Rows from block 5 of the image encoder of a small image captioner, named by matrix and row number. Rows with one number within an expert belong to one neuron, the router's apart. Each number is 200 + 30 x the weight over its row's rms, rounded and kept within 0 to 999. All counts start at 0.
Before each expert's rows are labels from the 100 images, of 14848, where the router gives the expert most weight on average: "responds to" is what is common among them; "patch colour" is the nearest of a few named colours to the mean colour under the peak. Only what is clearly more common there than usual is listed. The data: views of escape-time and Newton fractals.
# router: router (encoder.blocks.5.mlp.router.weight, 16x256, trained with AdamW), inputs 128-255
# up: expert up (encoder.blocks.5.mlp.up, 16x128x256), inputs 128-255
# down: expert down (encoder.blocks.5.mlp.down, 16x256x128, transposed), outputs 128-255

# expert 1
responds to: earthy; Newton basins of three roots
patch colour: grey
router.1,218,230,177,185,204,224,182,182,207,155,188,194,188,226,204,154,190,184,212,211,194,260,237,198,224,212,197,226,250,214,161,197,162,175,161,136,243,220,181,249,233,178,227,126,232,200,157,163,162,187,217,137,174,175,171,236,225,230,194,161,183,201,181,159,174,210,207,243,183,163,203,169,244,208,216,199,270,204,208,240,160,206,177,215,254,191,175,183,157,231,177,214,218,172,268,182,149,173,238,182,214,249,197,209,240,223,213,219,174,217,184,172,212,210,148,189,239,252,192,235,190,200,135,229,212,166,244,200
up.0,156,211,237,214,164,228,197,257,162,247,231,155,181,210,148,240,232,203,185,241,202,229,226,217,244,172,228,210,194,190,158,221,201,199,220,152,153,147,206,203,228,202,256,179,196,168,181,257,196,177,244,192,202,198,185,150,140,202,217,216,152,201,235,169,163,197,271,232,242,150,224,151,207,206,214,216,126,156,191,185,199,181,219,205,215,244,198,169,218,182,165,166,186,172,220,295,201,257,186,153,242,240,182,228,242,248,207,221,198,206,169,208,151,208,192,230,201,194,248,172,162,202,215,214,195,115,246,247
down.0,181,199,239,190,173,209,154,216,189,168,222,207,193,172,214,198,246,154,216,122,159,203,198,225,176,197,229,176,189,167,179,209,130,241,187,169,165,249,146,83,188,169,187,192,168,225,201,224,218,247,213,167,184,199,111,177,173,245,182,178,227,220,195,233,208,164,210,228,204,195,208,195,209,186,188,206,248,197,215,218,219,203,213,239,171,197,163,280,185,237,219,205,213,208,183,194,183,203,209,218,187,172,187,213,212,222,237,226,151,247,196,246,195,200,252,254,204,228,199,164,194,196,224,222,193,247,236,206
up.1,224,136,189,225,168,193,149,218,186,232,209,154,157,150,186,170,131,182,185,182,200,185,183,244,203,186,249,198,274,184,263,227,212,178,205,230,161,212,161,186,232,152,211,182,164,245,234,185,210,177,154,219,234,233,202,203,198,275,223,171,201,216,247,199,209,225,147,197,205,169,157,219,156,148,164,192,201,185,189,174,195,189,214,169,234,202,217,207,224,196,187,204,169,199,246,192,221,226,149,185,184,256,199,198,188,214,189,167,161,278,186,155,233,201,224,177,140,219,199,206,244,196,195,251,249,279,206,205
down.1,238,184,199,182,201,224,158,168,229,242,228,202,247,210,201,133,198,199,250,189,183,160,258,151,214,160,240,149,202,181,149,201,188,215,151,168,251,139,202,164,198,221,227,160,185,222,170,211,187,156,236,202,231,252,233,149,221,251,159,190,225,141,251,183,193,168,172,197,166,184,176,231,174,197,233,241,198,212,196,143,152,219,179,183,190,242,152,209,250,195,228,247,158,189,203,185,218,212,206,191,219,171,204,197,228,208,262,214,198,196,180,223,144,217,236,205,202,165,183,126,184,162,166,205,175,217,206,201
up.2,236,179,231,161,174,239,215,147,103,254,209,177,205,195,269,211,233,186,211,143,257,240,200,251,224,141,200,260,207,140,198,244,198,217,226,190,176,185,237,100,239,188,191,243,209,195,218,221,194,227,217,195,223,234,194,203,259,218,239,177,231,159,203,153,229,190,174,221,189,179,217,214,195,232,174,176,224,191,197,259,239,220,202,180,187,174,190,250,183,202,201,174,154,180,160,219,207,215,223,164,216,244,191,178,235,163,148,248,219,189,187,171,168,207,173,205,133,184,213,174,190,202,285,198,208,197,147,178
down.2,161,182,172,186,160,191,195,238,211,166,260,203,242,243,199,166,217,228,203,214,168,177,226,198,199,180,245,251,211,174,229,164,159,208,213,247,187,221,226,236,200,257,192,147,168,216,185,219,192,251,238,172,210,209,248,239,171,186,213,170,218,233,165,249,120,170,223,170,202,184,134,222,200,224,200,160,225,260,195,225,211,207,178,192,220,216,227,159,218,121,196,159,181,202,194,233,248,124,210,286,216,206,240,186,174,230,202,183,206,183,132,241,204,187,165,231,157,167,233,190,175,147,219,212,278,191,250,244
up.3,229,199,209,254,150,161,234,173,237,210,214,181,189,252,192,206,140,152,241,189,179,174,204,223,180,231,273,229,185,190,223,174,199,211,219,181,182,200,226,210,154,169,246,188,194,271,227,178,214,226,230,163,230,207,184,190,209,267,208,179,203,194,237,208,198,220,182,160,193,158,165,151,177,217,170,211,206,160,151,194,127,180,182,153,223,219,172,259,177,205,179,221,189,156,175,242,191,232,173,134,202,181,194,216,203,211,195,289,168,246,177,227,220,233,127,203,175,183,205,191,176,207,209,181,189,176,237,233
down.3,194,211,151,184,199,201,186,144,187,214,188,167,203,158,168,181,232,204,203,201,241,221,239,218,182,178,228,231,150,202,194,209,220,131,217,178,184,212,181,154,234,166,218,199,153,183,136,148,162,238,131,154,183,229,207,166,189,264,217,215,217,157,165,172,222,236,220,255,201,193,218,240,149,202,272,241,199,175,154,195,215,211,176,207,181,143,209,216,242,206,236,153,167,249,192,197,187,181,212,227,223,192,255,169,218,148,192,191,225,218,196,141,226,191,135,226,114,226,197,147,238,191,213,221,224,221,178,186
up.4,204,233,175,159,216,210,216,205,159,220,174,198,173,201,147,162,140,177,162,185,230,243,257,225,181,206,170,217,235,208,196,228,210,199,233,170,210,184,205,260,239,197,210,219,211,145,173,229,191,241,188,233,145,204,180,270,204,159,218,195,152,200,205,224,195,192,180,175,201,146,198,199,193,183,198,182,204,193,189,203,169,193,192,235,192,167,142,240,190,146,199,207,214,201,159,213,191,203,123,189,204,254,216,220,170,207,200,201,246,221,213,209,243,158,167,239,183,212,171,207,192,169,188,184,256,213,259,177
down.4,156,177,175,180,211,238,220,192,154,185,209,216,189,267,174,208,207,224,161,204,179,212,193,231,202,214,218,152,177,226,218,171,194,242,167,156,181,179,215,243,196,212,175,240,185,197,209,189,252,220,244,242,247,193,157,183,196,167,224,182,218,162,204,215,199,229,219,181,239,169,235,185,216,176,203,228,248,216,221,185,163,172,230,182,217,205,224,168,164,204,218,222,170,209,232,247,231,166,167,217,211,175,224,217,219,236,261,179,179,169,207,205,164,228,208,251,190,195,218,233,234,209,179,171,212,192,233,191
up.5,217,225,140,207,214,139,237,199,174,172,201,197,179,277,145,175,209,212,213,170,212,249,242,222,216,187,129,162,167,207,203,190,116,228,196,187,212,229,133,215,215,170,145,178,196,164,186,224,217,203,214,205,252,232,216,214,231,198,186,158,184,200,153,194,239,237,186,171,277,186,190,223,157,206,239,209,200,212,230,189,209,266,179,182,184,159,186,206,231,212,198,233,206,199,214,156,203,178,212,250,195,191,226,237,160,260,182,221,228,158,271,173,192,237,177,234,189,203,186,232,236,206,217,215,165,165,180,226
down.5,228,198,213,223,194,242,225,221,245,195,235,246,191,228,236,186,187,202,200,205,240,140,210,261,218,234,196,226,182,199,160,198,161,190,257,202,211,228,205,186,219,184,189,227,217,177,141,203,235,224,195,173,208,185,177,192,151,213,259,195,184,148,239,235,197,247,184,195,210,233,169,194,187,236,191,140,191,187,190,168,186,203,187,198,201,200,155,186,150,201,178,191,156,210,206,191,191,174,173,196,203,223,288,176,189,220,162,231,215,156,117,178,192,135,211,163,209,249,179,212,156,227,189,234,204,220,188,138

# expert 8
responds to: pastel; Newton basins of three roots
patch colour: pink
router.8,211,236,246,174,174,243,162,188,162,132,177,162,211,210,182,161,200,197,220,202,210,228,219,208,210,188,171,242,242,180,185,167,156,143,189,154,222,211,178,214,252,196,200,174,230,171,156,174,149,232,196,193,144,142,138,196,182,173,203,172,223,197,192,241,177,197,155,257,179,183,185,150,221,176,189,192,267,199,201,240,165,216,183,226,242,176,198,229,157,243,184,243,217,163,218,167,202,224,246,207,220,212,193,169,217,218,218,192,201,205,196,187,188,222,154,178,259,255,212,249,204,211,168,227,231,203,190,217
up.18,204,213,238,180,195,189,210,170,248,171,220,228,156,239,227,253,165,193,198,153,192,278,177,225,191,185,174,134,216,261,248,223,208,154,216,212,259,220,167,199,154,207,183,188,203,182,185,221,206,188,182,171,175,204,194,166,193,274,219,223,156,201,179,178,210,204,176,213,256,258,202,229,187,152,200,202,184,203,194,160,206,167,179,161,252,215,217,237,214,214,210,196,209,177,216,257,186,200,177,178,175,202,173,186,170,188,179,217,187,203,184,244,191,170,199,242,204,212,180,209,181,177,223,141,232,169,197,150
down.18,178,182,222,211,189,182,165,225,268,168,245,221,205,225,221,191,183,223,183,120,248,180,169,179,197,227,206,178,203,209,215,193,183,250,243,175,151,211,228,188,183,218,185,227,208,191,217,202,178,186,201,182,165,219,241,179,143,222,208,208,189,188,199,227,148,205,197,210,154,175,144,237,207,193,224,163,200,201,216,217,153,219,208,225,234,250,220,182,182,214,226,213,199,175,154,166,215,179,174,174,233,163,207,244,208,167,223,234,195,207,200,179,151,213,198,217,231,219,135,230,125,246,193,165,246,209,230,202
up.19,162,212,204,223,213,185,192,238,208,186,157,197,183,173,166,183,203,132,205,196,227,174,189,241,223,235,222,190,241,226,209,222,260,176,265,154,202,215,208,199,156,179,206,164,166,177,163,193,217,237,176,245,187,158,196,183,242,196,201,224,212,257,223,227,216,168,168,214,230,213,236,189,230,246,168,186,167,178,219,212,196,145,236,229,169,162,170,194,202,227,213,193,200,225,198,215,172,213,281,120,240,184,231,214,221,192,227,228,192,254,232,150,186,246,192,209,213,237,146,178,151,225,220,183,179,200,218,198
down.19,221,217,185,155,155,151,152,196,251,150,163,271,258,251,228,206,178,154,205,217,206,215,184,164,129,219,160,188,200,225,194,206,211,175,151,182,217,233,172,194,190,194,161,231,233,274,244,233,196,254,220,181,200,227,154,209,242,206,245,224,195,169,213,218,215,176,164,187,173,226,195,237,182,215,193,222,178,230,211,174,169,278,208,177,181,205,210,228,189,189,179,181,168,188,201,157,171,188,224,183,200,157,167,187,230,164,179,141,215,203,190,148,207,222,219,218,246,158,212,194,224,217,226,184,212,161,245,181
up.20,210,196,269,167,167,188,225,210,191,169,203,176,225,209,144,196,163,193,216,182,138,156,214,178,264,265,222,207,269,210,255,201,255,220,221,237,224,192,191,231,214,236,205,187,189,246,255,201,212,137,157,162,206,172,179,160,204,140,178,197,218,213,223,214,204,218,207,222,198,187,164,195,179,199,172,208,197,199,164,204,261,281,199,185,205,182,217,241,197,161,215,251,250,207,180,243,210,146,199,218,219,145,148,208,201,201,175,205,194,221,227,215,196,125,176,217,188,217,177,208,200,135,156,168,202,175,213,151
down.20,182,177,220,185,199,187,198,204,169,224,213,222,184,171,183,131,209,203,138,199,253,206,163,201,198,197,234,237,215,247,237,178,239,222,223,182,216,174,219,192,205,219,231,191,223,181,163,246,160,255,193,282,188,161,236,219,187,172,179,211,164,241,210,195,196,216,168,216,195,171,246,244,194,247,229,229,229,227,234,223,142,192,226,195,200,180,230,212,206,208,181,192,206,201,180,200,248,152,172,237,191,162,211,217,232,200,144,218,203,160,195,183,248,194,184,159,185,201,194,180,148,157,223,182,266,231,171,178
up.21,234,249,169,174,210,202,153,242,232,190,199,198,193,152,171,169,212,241,168,251,192,138,135,240,192,233,178,226,223,222,224,170,216,214,202,153,181,172,188,189,200,193,214,207,182,169,141,231,217,124,204,237,199,204,176,206,158,116,183,211,216,220,223,234,216,256,180,222,249,212,195,210,236,154,228,163,165,155,225,196,239,212,233,202,193,183,225,222,182,210,224,130,146,144,186,183,206,205,176,237,234,194,244,174,229,219,182,200,233,226,209,194,174,188,178,222,268,156,224,232,238,209,220,153,175,223,168,179
down.21,215,211,155,213,186,175,191,238,175,188,149,227,231,140,221,206,195,149,188,209,154,210,207,198,152,192,201,190,229,153,154,165,245,246,208,184,138,173,180,157,204,202,192,210,267,198,211,177,152,261,189,199,179,216,183,234,189,238,189,187,166,165,183,211,211,245,174,201,244,184,249,183,201,216,162,247,244,190,160,177,181,164,198,223,239,190,245,161,204,176,194,200,165,192,197,215,229,155,237,186,265,184,209,171,146,220,244,211,202,209,218,196,247,192,225,205,173,198,233,236,259,189,195,218,226,161,181,250
up.22,167,182,160,216,236,180,163,200,215,192,185,180,272,216,174,215,213,187,210,196,178,188,172,131,202,187,232,163,168,198,161,216,180,225,226,197,195,180,228,194,189,126,199,221,174,175,247,219,176,172,210,164,233,147,277,248,225,213,158,282,195,178,202,185,199,159,225,191,200,222,212,157,271,231,135,194,224,248,254,238,183,192,172,173,176,227,191,226,222,191,249,187,193,200,205,145,253,187,197,190,190,212,192,232,202,198,233,220,170,225,153,209,277,115,203,164,205,187,180,199,216,228,148,233,170,211,179,182
down.22,202,269,193,240,230,166,165,192,197,234,189,208,232,193,185,139,189,240,198,211,199,169,168,206,235,210,154,242,247,159,174,231,248,206,226,176,175,180,221,228,151,218,243,147,177,203,143,200,219,256,178,245,227,162,224,204,148,192,210,191,152,204,177,208,182,184,190,221,148,201,236,195,249,196,245,220,177,213,232,161,192,239,237,243,177,136,136,203,166,248,159,165,179,236,178,177,251,180,202,159,187,203,171,178,218,268,215,248,234,196,214,213,174,197,185,183,207,248,230,166,144,199,186,204,215,197,193,137
up.23,175,149,225,202,201,231,222,172,216,166,226,217,204,171,115,215,193,200,230,215,152,257,206,233,174,202,238,206,217,192,171,226,222,130,227,210,226,197,231,165,216,138,224,204,187,209,192,236,189,199,237,153,164,171,224,182,177,196,177,239,227,168,175,211,166,192,195,237,196,217,194,207,204,198,187,183,193,264,211,175,204,224,235,152,162,227,281,232,185,226,213,165,161,166,162,197,183,202,174,210,211,193,265,248,216,246,129,187,201,241,220,258,202,212,239,193,210,184,218,169,190,163,171,192,178,204,215,193
down.23,193,187,175,200,217,200,232,182,238,200,207,199,190,187,230,210,149,215,209,205,165,175,184,207,132,234,198,159,214,232,233,222,169,178,234,210,194,203,188,150,233,208,170,221,161,228,148,177,236,201,189,194,257,199,215,190,208,188,188,235,226,236,219,188,236,212,149,221,171,164,204,252,203,156,208,210,219,222,251,193,226,225,188,209,271,197,164,189,229,167,201,166,199,240,116,158,217,188,229,261,261,227,234,214,196,249,186,179,239,138,163,234,144,191,160,207,272,215,209,170,188,186,164,194,216,189,162,192

# expert 14
responds to: tricorn; cool
patch colour: grey
router.14,169,183,169,158,169,238,173,218,210,189,239,181,201,256,200,157,178,190,176,203,193,226,157,224,191,199,196,232,225,201,198,173,142,258,161,172,181,268,182,173,252,173,165,188,238,217,171,146,164,159,175,188,199,212,179,212,186,152,218,172,173,151,162,165,190,224,205,225,168,169,170,198,189,192,204,160,212,179,195,222,240,163,273,206,186,196,240,174,190,239,159,207,233,195,236,206,116,216,159,220,194,226,233,235,216,194,201,189,230,240,244,186,216,234,187,220,225,171,233,238,179,266,167,174,260,132,148,238
up.0,205,235,203,184,225,217,243,174,203,200,221,177,183,213,177,206,216,238,189,231,216,215,220,242,194,190,126,229,206,179,143,177,226,221,179,251,224,231,183,196,228,166,187,148,198,196,189,191,229,183,174,208,211,194,167,213,174,179,243,203,190,164,236,199,200,243,169,283,208,159,233,176,140,211,206,217,170,162,201,225,182,185,172,285,180,176,139,162,190,185,218,195,188,204,242,177,173,203,207,191,144,221,146,175,177,240,275,196,247,215,165,249,156,240,173,208,198,193,224,252,221,226,218,222,166,218,252,184
down.0,196,219,196,248,254,225,150,223,173,207,233,217,210,227,185,197,246,203,210,204,231,197,210,164,237,180,205,195,213,188,189,197,156,182,220,220,167,155,222,214,146,205,165,154,236,197,233,214,226,191,222,171,213,204,186,182,242,216,252,178,197,175,211,122,152,258,208,264,161,206,196,172,227,169,152,245,160,187,259,228,209,180,212,180,233,207,183,173,166,246,220,212,200,181,213,184,241,223,155,267,246,145,197,132,167,155,170,208,212,244,174,251,235,174,265,244,179,158,208,221,205,193,224,176,188,233,231,219
up.1,235,209,171,172,178,243,272,217,194,217,268,204,176,224,198,171,184,175,156,205,208,250,201,181,190,112,194,216,215,215,207,159,131,161,165,175,216,167,199,247,216,146,180,170,176,258,177,169,200,186,194,191,222,182,166,205,191,240,214,198,189,160,184,213,201,182,183,210,160,148,210,262,202,180,264,231,216,234,223,190,136,192,192,208,200,203,212,169,221,182,263,187,187,176,199,146,154,196,194,180,184,259,206,229,181,173,244,176,189,143,191,206,170,220,177,184,183,242,184,222,264,224,261,249,190,205,171,183
down.1,213,178,162,208,219,191,165,261,238,174,189,190,233,194,306,201,225,177,268,234,173,195,171,192,225,196,219,224,196,176,190,199,210,194,182,148,178,219,183,211,229,185,198,145,177,158,219,164,200,199,195,222,184,167,236,216,213,165,228,208,211,222,174,150,127,211,202,210,156,199,198,129,235,204,169,200,243,244,248,199,176,127,248,163,191,198,200,219,196,191,224,157,194,218,203,231,234,205,223,163,196,220,171,157,219,191,158,242,178,179,252,241,284,193,209,228,189,209,175,221,168,205,211,179,222,208,244,195
up.2,220,225,155,194,211,181,249,203,205,181,180,209,190,196,181,205,189,203,222,180,188,182,238,140,208,175,205,214,199,216,225,224,182,157,222,252,214,206,205,223,220,196,148,182,241,179,190,236,234,201,190,200,171,153,209,201,226,239,185,213,203,259,218,153,233,177,232,173,265,172,203,215,200,253,188,146,156,205,219,257,210,150,166,189,228,241,200,219,126,122,191,192,173,220,193,223,192,197,175,188,188,213,204,276,241,190,204,210,205,240,151,285,214,169,202,240,258,196,228,184,169,232,211,214,207,197,217,178
down.2,156,192,174,175,211,221,170,189,227,175,232,254,191,222,222,253,155,246,213,210,176,183,159,218,202,189,253,203,198,185,170,195,207,171,220,226,236,198,158,142,216,270,241,173,160,239,186,208,158,203,199,224,239,247,182,208,196,239,202,203,231,170,224,235,115,168,205,148,239,187,197,218,169,193,193,245,269,190,226,230,212,171,166,163,178,259,186,192,206,128,211,227,213,228,222,214,176,216,236,186,235,243,222,198,247,161,152,170,198,195,192,227,261,159,193,240,205,190,145,227,146,231,134,202,264,208,229,224
up.3,208,245,191,225,193,237,144,247,174,241,150,171,224,187,189,178,242,239,176,223,261,205,174,203,160,182,127,186,164,192,164,264,192,212,218,202,209,247,233,205,193,238,219,217,145,216,153,164,182,180,225,178,162,187,229,197,212,225,189,184,175,220,189,187,202,194,200,220,194,210,216,230,194,245,253,191,171,188,191,194,192,151,263,214,219,150,192,149,197,220,135,214,194,194,192,253,189,234,263,190,248,183,168,189,182,222,222,175,230,232,198,217,217,157,229,207,182,210,230,199,137,175,217,184,186,211,215,169
down.3,179,199,193,177,188,238,130,190,179,166,239,188,169,216,220,224,166,184,209,195,211,192,170,261,197,189,212,212,204,206,237,167,199,214,237,226,193,242,177,197,200,186,190,203,204,178,238,121,197,218,184,113,186,191,137,202,215,203,196,186,182,190,155,271,200,213,212,204,195,187,195,232,203,197,245,213,192,189,206,216,181,226,189,206,232,174,213,217,136,153,260,205,238,220,203,193,213,235,202,153,221,222,151,186,206,208,191,198,214,220,188,156,148,220,200,201,215,229,158,172,208,214,135,214,189,219,241,174
up.4,212,182,231,248,247,211,269,181,264,151,208,201,178,170,201,156,237,193,207,230,212,206,185,184,213,183,166,209,175,197,211,241,252,250,176,179,221,202,197,234,228,213,142,165,218,176,217,188,232,213,182,185,218,208,178,121,164,167,242,196,144,198,270,215,168,167,219,167,234,195,215,216,201,246,214,167,201,139,191,249,213,185,215,134,188,267,217,211,205,209,191,228,211,195,181,241,134,272,199,195,213,169,164,201,172,183,194,225,224,225,210,226,155,222,218,181,186,157,202,203,188,194,162,180,123,253,153,215
down.4,163,213,221,210,230,180,253,184,182,228,198,177,144,154,228,211,198,197,182,193,156,186,217,188,221,154,154,204,228,190,212,221,192,142,225,169,153,232,214,207,241,244,281,220,225,242,141,217,228,194,157,199,173,208,204,238,168,192,156,205,143,202,197,203,222,247,186,96,143,182,250,202,219,245,176,179,197,158,209,167,230,181,187,194,245,206,201,190,206,170,213,155,217,206,198,199,222,205,252,194,221,217,180,188,258,186,203,172,198,226,181,163,196,212,239,192,249,215,226,205,217,180,200,148,229,199,213,202
up.5,174,148,179,236,215,176,201,261,176,213,199,167,223,207,226,258,226,226,205,188,243,192,204,231,179,207,166,186,174,232,145,222,250,195,145,212,255,245,152,208,183,212,209,194,193,156,203,169,182,140,210,173,169,204,195,173,243,202,213,225,239,264,191,252,219,181,265,205,240,161,202,168,229,207,183,195,253,123,199,201,224,220,197,269,187,210,174,131,239,197,194,179,238,163,222,167,189,196,181,190,186,112,192,166,160,223,185,189,180,175,235,165,230,169,184,170,160,213,180,239,184,208,193,164,159,204,208,208
down.5,222,250,216,139,192,167,189,232,170,254,201,206,222,171,200,158,205,162,200,210,203,231,209,187,206,182,193,239,197,129,247,179,166,209,224,166,226,184,209,214,163,206,210,177,189,197,239,167,212,246,214,208,212,202,173,181,190,172,244,189,188,239,185,211,177,191,183,203,189,137,225,202,200,226,266,187,210,196,188,194,157,219,187,186,219,274,202,243,172,198,261,189,184,233,168,177,186,204,154,204,170,205,178,200,249,254,230,189,242,203,236,178,163,157,176,186,249,202,168,217,214,255,200,202,188,198,159,178

# expert 7
responds to: pastel; Newton basins of three roots
patch colour: pink
router.7,251,203,227,179,175,240,178,188,152,163,209,164,179,198,201,182,146,161,204,199,201,228,238,196,206,170,183,232,214,166,201,198,160,156,184,142,205,218,193,221,266,250,223,150,255,157,177,184,167,219,206,205,140,158,148,215,145,208,211,151,212,211,174,224,175,209,146,244,163,195,206,161,203,220,230,208,241,219,203,230,179,201,165,219,237,194,227,193,176,220,184,193,222,167,228,171,180,246,223,166,193,228,237,159,227,228,197,233,219,199,218,262,210,203,163,212,243,236,196,228,200,193,151,225,234,194,186,217
up.6,216,247,171,179,218,184,202,174,162,161,157,210,217,208,244,194,215,158,184,232,223,238,175,231,257,188,200,154,209,236,248,144,186,141,198,184,181,227,209,214,213,130,213,203,189,172,153,203,240,163,219,230,210,156,182,214,196,206,204,166,207,222,149,189,184,221,199,208,155,177,221,209,226,169,243,193,212,205,218,173,215,167,173,219,288,205,241,156,220,220,222,188,199,214,205,258,159,180,213,158,213,213,160,189,219,187,243,203,200,242,229,164,269,192,203,251,212,195,141,217,234,211,173,205,211,203,229,220
down.6,198,235,181,252,143,214,187,211,201,222,171,222,247,139,216,231,180,231,214,240,173,210,250,183,199,186,206,204,196,192,213,247,190,137,169,205,184,190,203,218,165,227,257,165,236,200,195,184,181,149,251,199,217,253,202,180,179,179,184,220,188,135,239,199,261,159,174,174,216,213,250,255,197,241,189,198,196,202,154,222,179,218,180,267,203,185,232,214,180,188,207,259,199,222,213,198,251,209,259,212,163,205,141,206,182,181,197,249,187,200,207,234,201,221,194,225,198,233,191,166,192,169,193,194,172,188,219,234
up.7,184,201,208,183,204,186,186,190,165,136,192,190,230,195,201,219,155,190,154,214,160,218,191,228,175,185,212,138,155,213,198,215,139,213,251,237,200,208,185,241,155,203,179,217,182,212,202,201,211,212,258,263,189,245,222,237,240,175,238,211,192,179,196,224,200,167,151,244,177,204,199,192,177,153,168,230,202,212,265,191,238,161,206,194,222,178,251,142,197,170,201,245,216,172,167,180,208,167,235,205,154,245,189,223,251,206,217,252,189,208,216,209,206,192,208,222,174,159,216,254,172,212,214,181,187,224,125,264
down.7,161,150,162,218,184,246,225,254,268,241,143,185,234,206,148,192,200,221,198,198,161,214,197,179,205,217,230,192,142,154,212,174,152,187,215,187,190,206,193,217,195,189,222,212,173,174,181,185,215,259,215,199,187,210,243,219,206,190,218,198,215,203,273,236,199,204,217,167,144,156,254,244,200,247,151,192,162,212,211,179,222,169,190,188,143,167,170,193,206,242,173,172,179,145,204,205,225,251,215,208,157,199,233,217,227,244,202,183,214,202,173,194,220,227,212,177,202,238,142,147,163,182,212,206,181,193,180,157
up.8,220,148,197,174,184,184,193,216,222,233,193,184,179,200,224,210,209,217,246,258,133,254,247,218,173,218,156,213,210,234,241,220,181,184,208,172,144,213,222,160,188,212,209,210,210,195,173,176,230,228,200,171,216,202,213,190,213,280,194,240,183,189,211,174,176,159,227,192,208,182,242,236,238,156,211,221,196,218,195,241,235,258,171,166,200,176,226,172,162,151,237,161,180,193,222,109,205,223,200,181,223,135,200,189,178,174,196,240,224,150,211,161,190,187,188,207,147,160,146,233,103,192,160,181,207,150,179,171
down.8,176,222,238,263,213,200,237,193,197,228,196,230,198,216,203,239,183,183,199,196,223,183,173,207,232,190,203,275,184,249,266,206,223,184,201,202,203,200,146,239,173,203,222,176,220,182,202,172,210,193,157,211,164,188,218,197,146,105,220,228,195,154,146,194,210,244,182,194,240,183,224,231,159,202,177,166,191,181,193,222,173,225,184,261,158,194,259,181,144,186,214,221,227,162,201,254,215,168,211,207,201,257,228,187,202,193,168,198,197,231,242,198,205,218,229,205,192,182,213,190,173,210,189,249,163,184,215,186
up.9,171,192,167,233,203,176,216,179,194,212,202,162,165,225,206,197,153,226,201,199,203,199,142,218,241,209,204,229,210,275,205,196,217,205,163,212,197,171,220,177,219,211,233,164,201,197,175,183,245,263,172,148,219,194,247,208,196,199,195,174,233,165,196,166,199,173,211,149,265,190,163,162,228,209,194,215,204,219,200,201,215,244,212,211,180,180,224,193,208,181,202,177,145,256,252,252,147,173,225,255,237,200,187,242,190,226,144,180,214,170,278,165,201,219,194,205,207,207,208,162,206,232,177,212,183,244,210,181
down.9,245,176,202,173,214,219,206,242,182,228,186,216,229,209,171,178,226,214,179,234,222,163,199,193,247,118,205,202,229,233,177,203,198,180,202,220,180,219,92,209,232,202,183,232,213,250,197,202,240,161,159,219,235,213,195,166,195,137,163,167,229,204,221,168,250,175,180,200,228,182,175,163,226,148,241,190,180,204,244,208,221,212,166,190,196,187,205,223,208,184,148,172,172,191,176,205,177,218,194,178,217,165,201,163,187,221,221,181,193,247,142,198,121,161,212,250,242,214,195,217,227,195,117,224,198,154,190,295
up.10,171,194,143,249,234,146,174,193,198,205,249,156,222,228,175,231,166,172,155,252,213,200,175,198,163,188,214,221,225,227,231,169,247,205,177,195,200,136,171,229,223,164,175,133,211,156,198,170,229,200,238,140,186,209,207,250,191,245,194,260,292,208,243,223,231,157,180,213,212,157,187,204,213,185,230,229,174,191,257,174,234,164,210,224,193,209,197,166,205,219,195,189,214,164,243,197,181,192,217,232,205,205,198,209,235,215,257,226,211,203,216,181,174,209,192,199,190,188,192,252,217,218,176,212,167,280,206,127
down.10,208,217,233,151,241,184,215,214,207,193,153,186,194,227,167,234,210,181,177,199,171,187,220,201,212,151,195,167,190,141,180,198,234,205,271,222,223,221,201,202,191,192,158,276,214,181,180,135,172,172,215,187,192,230,200,198,121,170,234,226,205,210,184,218,236,185,209,226,253,147,223,262,226,185,166,174,134,216,202,180,167,171,282,207,198,207,199,202,161,223,180,227,195,215,211,197,186,219,145,221,257,184,189,168,207,190,199,240,211,177,150,211,160,158,235,179,219,210,190,203,179,197,193,243,248,215,191,158
up.11,190,158,171,194,249,181,213,170,216,201,287,234,189,182,228,246,242,210,198,223,223,225,206,182,190,281,250,239,221,211,250,228,159,235,205,229,187,186,200,208,196,222,178,148,215,206,238,232,193,215,206,102,231,227,263,238,188,239,185,160,219,176,200,160,181,163,215,212,182,199,190,184,233,196,167,173,201,183,164,165,170,260,196,233,258,209,209,221,156,210,195,199,169,139,213,220,221,182,247,195,240,220,227,225,172,185,217,277,202,239,173,232,211,170,176,219,131,210,160,197,174,180,220,193,201,226,253,185
down.11,198,179,220,209,250,146,149,218,194,176,239,164,184,208,194,227,148,154,186,201,195,159,164,156,188,150,211,239,163,221,197,213,204,182,202,183,177,174,202,240,168,174,212,235,162,241,187,215,193,181,204,223,168,218,157,166,199,193,191,188,238,220,234,268,213,213,222,233,219,148,212,223,230,235,204,170,193,181,187,182,167,176,189,221,219,229,172,200,201,222,162,163,192,274,226,249,169,145,147,200,158,198,255,182,177,144,178,199,161,245,175,201,198,216,187,175,233,172,194,189,203,233,196,198,257,188,192,164